config.yaml
bottleneck: "fsq"
encoder_inner_norm: false
encoder_patch_size: [2, 2]
loss: "mse"
decoder_activation: "silu"
optimizer: "muon"
orthogonalizer: "newton_schulz_5"
gradient_noise: 0.3
Rows from block 7 of the encoder of a small image FSQ autoencoder, named by matrix and row number. Rows with one number belong to one neuron. Each number is 500 + 25 x the weight over its row's rms, rounded and kept within 0 to 999. All counts start at 0. Numbers have three digits each.
After each neuron's rows are labels from the 100 images, of 14976, where the neuron reaches its highest value: "colour at peak" is the nearest of a few named colours to the mean colour under the peak. Only what is clearly more common there than usual is listed. The data: simulated fluorescence microscopy of cells.
# fc1: MLP up (encoder.blocks.7.mlp.fc1.weight, 576x96), inputs 0-95
# fc2: MLP down (encoder.blocks.7.mlp.fc2.weight, 96x576, transposed), outputs 0-95

fc1.451:480461509470504530497494466507518484473478508490515506487529492524494470521492518475508495496446542523493469447490532509495549518517455489494468502517469475517438465523515444492524500531489470519519461499551512474499511501481489485494506545528524491535533496505443452495492491488501500497
fc2.451:518476512493509493536494550466517502477470495498503520495495488497513475460477470466433487451501527494487481548468524485525473497549530490535518493546490520471525534506504529532488522522517513465517488482503535497504540497528507515524505491454531462500480511509554492522502493451519506532
colour at peak: yellow

fc1.418:502532532501494509531490523552496495495525470529446468485455511526519484557508538525482419512506517523513503488513497485504502505517481498505501468487506533484478524490496509484484476498533521471481503483520536469476483488535486505528502459501532451571507496468520477533487485525497481479
fc2.418:539512517497469520531523494436501534481500533510531537524515474526487512544532533468538492512507492536461453500481489500493517514508526506478471505450496483501484500502505517482482499526527520513483465481514438542472534494497482466529473489518487481496495475538473442513502496542519502517
colour at peak: green

fc1.489:503568454465494513499478518512461497540484547514495509500483516487501502475461498517467475522494481509489475497489489489496564456545478523478543498492544489492479501499475541515517519493514504504511490521496519494484495491497456486497477526484470497486502509464535402511489500487523464505
fc2.489:432471487479498515482562502488474496504515490463525511509531461522505464497478500488500499509496503513539491496527524483497517469476488487513529493507515495510445507486501475519522496549522471470500535480497499563519492514494525503478504476482474467508539483528516453488470451562491516543
colour at peak: green

fc1.390:515515511528450489515488495507541497463509501473497518493489508509493536436528476523527521511530495482478555541520505495492571476520506465481537502463515482492489512537517500503489483495497531496514454566521509469474497524510516501498515465459516471462482508509517520442488521501522512503
fc2.390:503487525488467517462506550561517514484507521525522466509480520485541441496462491477500543495522537483465483511504539530485478490472485490497511501496525555520507435484466513489472513474498534503439493520532511512495509479484507487475464533527531507514543516494511489492504480514478488512
colour at peak: blue

fc1.389:489514471496473530451479519535485508491480483493523549507488558512539530457488491496504514488506488553507530462553495464473525518500522540506456517492488508515491476508520540509524509495496491544491530498427481500522489537494475505524496496501532515493483488515541533488515445518495519501
fc2.389:472507515456474490551442526499492502472517470499484523482540511472527489472459432476507499551523511515537466477494521505467498524502469467510495469513478486507491514533527518473512491484511505520499510489515514520497466526485475510447493536516476534496508499470491523511542514460542519531
colour at peak: brown

fc1.135:471528534502552498502455462529487513485454448496540457520506511509517516525523508488520491519523516483467473504539520508427527497485477482523526516485504480520551473490487498486493519581501512504532477467504501467515466472511508520514496527512520498526503490510502486532500476493492525470
fc2.135:535537541537511548417506528492497500532492488506516523466497536455513466474496507504462491513487493531453544483504506461471514467498474492503546496494517481506489543479472506489517469483517509534527491511515517520504491523550474473498505497523498495477497507495466501527522507497438484484
colour at peak: red

fc1.439:476493493477453532477506500532482476520525503453496527524501497543475477481460507515487485472536452471528480512454515424498526511491479493508490486505535452533522511540493487494516512488509559504557491501496475508475518509512531512488483501552476494545532512497483502517518504483522481496
fc2.439:490499448487453533511571461472538499492488479475452524523507524503502512527547491529513510498510489487532460499536507536478514502515484520466479472526453512510531476540483527516493520465467516510498444487526487502523504506492500481506489476497495485455502478519507514468468462481503459521
colour at peak: red; purple

fc1.273:519488473480466456490486461466486498465514522516549485522499495522515531499445481500527495480504515523486479498498534535532522493480455513486463466478480507499503459524486480478489464517487458482458494549468489470535520523535531508503499516542429527488525520498473514518494508514509520497
fc2.273:487497509495472482538503510478490527509501490456506555489456497515498571474470512517473516468483509497453486521518509525480491536580506477461480498501528482458512464508490531553490476498519516518480477503477529520501493495504515486469494493514457474483451530520490489473494533530513509489
colour at peak: yellow; orange

fc1.62:482545451508495497499514527485501510485504514530516474563507492506475497491468485491517491521496510539516507503509544479538504481503461518476475489518527497490484533501528462482495488459489472451490547466490514539477524472524435474486508488482514469475502509519480458519529476482480563471
fc2.62:493498508481489471500507483510493502473503519468500474496529515505477479512497479532523461477508497436508527503531499497512439483523435485469525489471511528533481462493523513483497542504534509494463493510482494540475567522485498445514482478509476468481493471501486471469478492517457492448
colour at peak: green

fc1.414:469493528493495494458484500495518489481493480495475509528480473520485507527459508500494459521499483481493525513493457496539513478484510453504498519496507531528479499533490498539442526467532532526518502483451502518493492459499492512459452480453510468459534473436504511484501553510475520479
fc2.414:490487474484464490498478476547470492497508498506506511492511561508491453494541555511553492491471478547497472494516460548432465506512512513495489491490551466521511528514486489518519512509526513491514543540470512486517502510535501480456497483487475491464465530508504483495478513517481521473
colour at peak: cyan

fc1.132:486445466523491461517495531520524497495464474491499470466504470474508467476535495518440498513507482521471510471512506467491490468492497516510548499515465528477484493501544468498512463471507488509484495507501508503514490544461496490484454464573529496537513507489532541491490468501461515476
fc2.132:521502486495501471445494497517500486513431491498526408484523540540473471496517490489486521547523521494550504535488488494471536523544494510524508506497526499475487481527461481516487501517489501484498496464476499517501514549492518504487513464497498455513518477506537513482511535491534490464
colour at peak: brown

fc1.140:515496478479493521498489527522487605476496479492552498479458481525497489451484486472507521515503489500479501492520513521477489517482495489508502500494496526472511515545520484509458464517484516528463503499531486458494479508477510512475524518444517535504474515505522509559450466517472488487
fc2.140:504481481502497486492462474502478481502508410511495499542525511531558516486469455453479532481496515506528469504481489475504493506492479564510479483484500497522499520495446524496471481499482475518487479492505507495495504459514491480496491463474505553552484519520487472516488510493474448475
colour at peak: yellow

fc1.67:478500542491475481511540526477482517486480517490527501487484445522505483518480517486487501537507519546523496490515473469533506499545506554505498547528493499482504517516473487472533533496504532514508493478462438496527475486465518517503481482454475510443438492504494497524477474491516502546
fc2.67:482475486517517530494465464471457474490534530511525458469516508500486558497519486540460520519493500523454467484526505502509476483464520526489463487511459539527515547517501494494490509509528462496482461493477508465514518534526475489470529484508489511501507481553525545489483515462532514501
colour at peak: blue

fc1.77:511564487514510473480495540523517506504473483492476484507502490485455488518486487505518484510533500463465454488482481532483469487511505510543510488486458495516479524480478450448499518543534571463526518495479500538545477480474464497521478507463497530521501503491505499503485474499471543519
fc2.77:531511444470489516505483505497495527465528496493473515466518523493513502503487497449504523508494493524508501446522463531493485503460482507477487474453510491463521516522497535535540440504465485548492486526513525443487502523494484527505516505487506469489472465510514512484488556526490529547
colour at peak: green

fc1.88:484572512491517586489468509537501518497478484502517492521495472479526507504506478507467536485506481555512484541470503487524527531523530511508493460500511492484471440489501498512471506500503467506514475476475512511535457524536474508483505546459515479493520502499501510524519507519543471520
fc2.88:473499454514537475485490494547503494496466534524511439546458525478473463485520515534508458500470515502499495522470501527506501545504487517471516514507488521497516516479496509465530499499490493541479503546487515529522491526485516484548496464524477514454557503496496513454530529493505457509
colour at peak: blue

fc1.430:451499484499450463426503453515496469478460511511492491497504505548542492514493483478506495457482531461577548505465477527473507519529523503503484495501512479464474492511508482517501477480486527515511518488538488480498475523487508501522528506514498483487502516561489483530521477477486507488
fc2.430:498561492463481475520556446486513459493494459563518485509513534478502503527545506495518486472499484495514521534486510498502487487495541486483540501498500452505498529490542500521498467467535520472511542516468483498519513510533480529446528509514521498491508493535514468523486475494539494492
colour at peak: red; brown

fc1.70:461508528498495465486514510491469473496524467505447548505521473480516475465511550465484503503467509529536469496480511512512453460498474512454499480494507516497481519473556470450497541500511481523496485466461483521473531484523514486515503533532521471511466493527522504514520527532494488472
fc2.70:500528531450499513449499516509511511507487501513521495485511476496533486462506513505426458477496491486513485507515495528511529541533503474467512541479489507467531522461555487485466465514510565518534507492510464511511485481472473536537467514509512485473519541505495533488514476488532494504
colour at peak: green; orange

fc1.239:532474503539469469485474499499475496516528502506526496504517516502527493459523467491500509533482489520489527474526541489528507456495501539494511541523495472504468506524465510476519517526520500492483430495482490500500504508505495523481547489509535543479469478447565554517487500519540505458
fc2.239:483535478486453483553486522494512479500510579524467494520487481523540468511472546476515482515514448504519517475537461492524471497484501491544464522453485498511527504518525532535507479504488508509515489453506509505528506495525465499500476494513465505528501480449492522513530501491528510533
colour at peak: yellow; cyan

fc1.338:528490543512510535467479520477473467509474521502506480488518482542456541476488477495493510515501472538514502505530460513486514503466489552528477505506521462477476488492483446489518454459521470489517496491484502526516490474521528497428509496495497495530475511453490512515467502446459495480
fc2.338:491478477514469567500520475524498483532512483502453520502472509500497479531450503549473482472488508453470521488488490515483505493488526493498522517510491525478499472495472515511451535492518545524482498531485515460525487503479462538513496541521466519494472450489512443490457533518523502491
colour at peak: red

fc1.137:505528444489507492522469496506518494561513518539525458424455493488468476469467515527537488480497492490492527485519489532479494500479487550472532497505539519498480522527462509487523469527469525532498474478487501518499474485501485481472494529518510479466492490483518465517485543522513490464
fc2.137:487476512498483480478529512509486489528495510503510523541532524470491565503514445473549450515500528491458501526539485524538445469523513491528516487482461501468548496510504507498494499456513504455479471494489484525490526483468492472465515493490463463492488497492523489489495507457536513472
colour at peak: green

fc1.267:460499531521479494526497522507516483479485484481451489499526481500512536508503459492508491511492503494512470468487492547497526515512463471495441495464515522519478542530490525485480509543500541535541520487466569484502479509496499486553500471508505479498504477467488500533545566496487492514
fc2.267:471528489488522531454476512516509496529487520490513492498489514512485501509501544478452527466485515506511473500472486523517529496492498520499520469474508505495523526431517522490476457539489440506503472502503485481447498530501528468502521511560468453556476516491510548489471522512499485525
colour at peak: red

fc1.234:488526544493503494507536509494488470532506502497545480528496511442485491505514507481470547528499504496516506494502434487496500478515533422442492499506497522496483542560521468475476539483464508472501504512493477523517490516518515512516496523511499491464484503484517502546487473484515436497
fc2.234:465458452495508535481480524507567523483486486517533505501542465494519491456502556515507457521501468533502497487531448484478522513518490512468484493505462504517525498516467524474516499482526460496450473512467478503455517527534500502518529485486513528512530478513474519510528505517487475514
colour at peak: cyan

fc1.339:522486509511496549534457522492469466483457489515487488519516488486448502521476562514518466533520486492474498468486494546538504492500547474500517446485483439531488470517521501515506533488542503491525449523509509485495483508525524481488509497497508489482495483532532513532485479525470542488
fc2.339:510541478537490473520521492506535501523498508470468504476517461490497528522507489498459530516494521477476522523489482495479503501462513534513513483514561519508451525465508481489521510525504513511532468480521548516488550449493483454524463495509534478503497487483491500528541507483514472574
colour at peak: red

fc1.108:517437458503499535484468515525500488471537436503516501532496486517493500500516554498475478534484494509485511477430523510512536490530528498451499508477480456544506511486492483452495478507485487491512518516507487500510514462474509483510520499516468477527516493502485483513517474493446496439
fc2.108:506560481478470518487533501505553531523537481532527472470484524482496526479500510469533472475478507505495528456524489516480511537467473528523495499525483513526480519489516524547475507470498527471511518525490494526482496520539498442500481511513466509453517526528468524514527446518523493499
colour at peak: yellow

fc1.173:521473499535449472542490512501493501530558543542485478490516503542512537508523531502521477499507494511494534483540547544489508473510463494506488496495496456507491499508505526540486540511497532519506459471520519488521488509511536480515505486513540464477479478519447485529540525543506520490
fc2.173:483503502517488506510516493521503476544483450530528532489434485537488546489494526495472516512485521475478507462533510500504515518541523478495523510491479479527519494494507488507480436451502492527504465475502456522469495484514478435515505535494517534486493495525503516509449510507528443516
colour at peak: red

fc1.283:492559459520554580467460526503505495453505497486503533506480525486512451519493481483447502530525490506516518515540453524512517526474506523530498481466491501490520560497513495503519502519491518533467510516513472517459485536467471512491513501480506530488487523482509492504515485480505490479
fc2.283:494508527487497543503522495485494538507442446472523525487481497489560511494521528515540513506515486500480555505508463508516492542489516482513469444499513494524468503505559512522530528529531517524496482519498523478465492504492518436522489503483504482485487495511491518557478519491493526460
colour at peak: grey

fc1.493:466537482545528492492507507487506479524533498477530483562516505482522502514462492499482504527520508498501496498471546517549565510468513480523479502511503510503501445469521476508522546572499526492504515481504486468503496503502467495534505504558553470495493531513487509512492506475479535484
fc2.493:535501491496545486503512491521469465454496491495527468515516477498507505491533485515492543501453518536513470481494451464526471471497492503513524524507542483505499501522508530520504461522481513499487514545549472537473547485540503499507512470471539474524504480535559498506484483526537541507
colour at peak: blue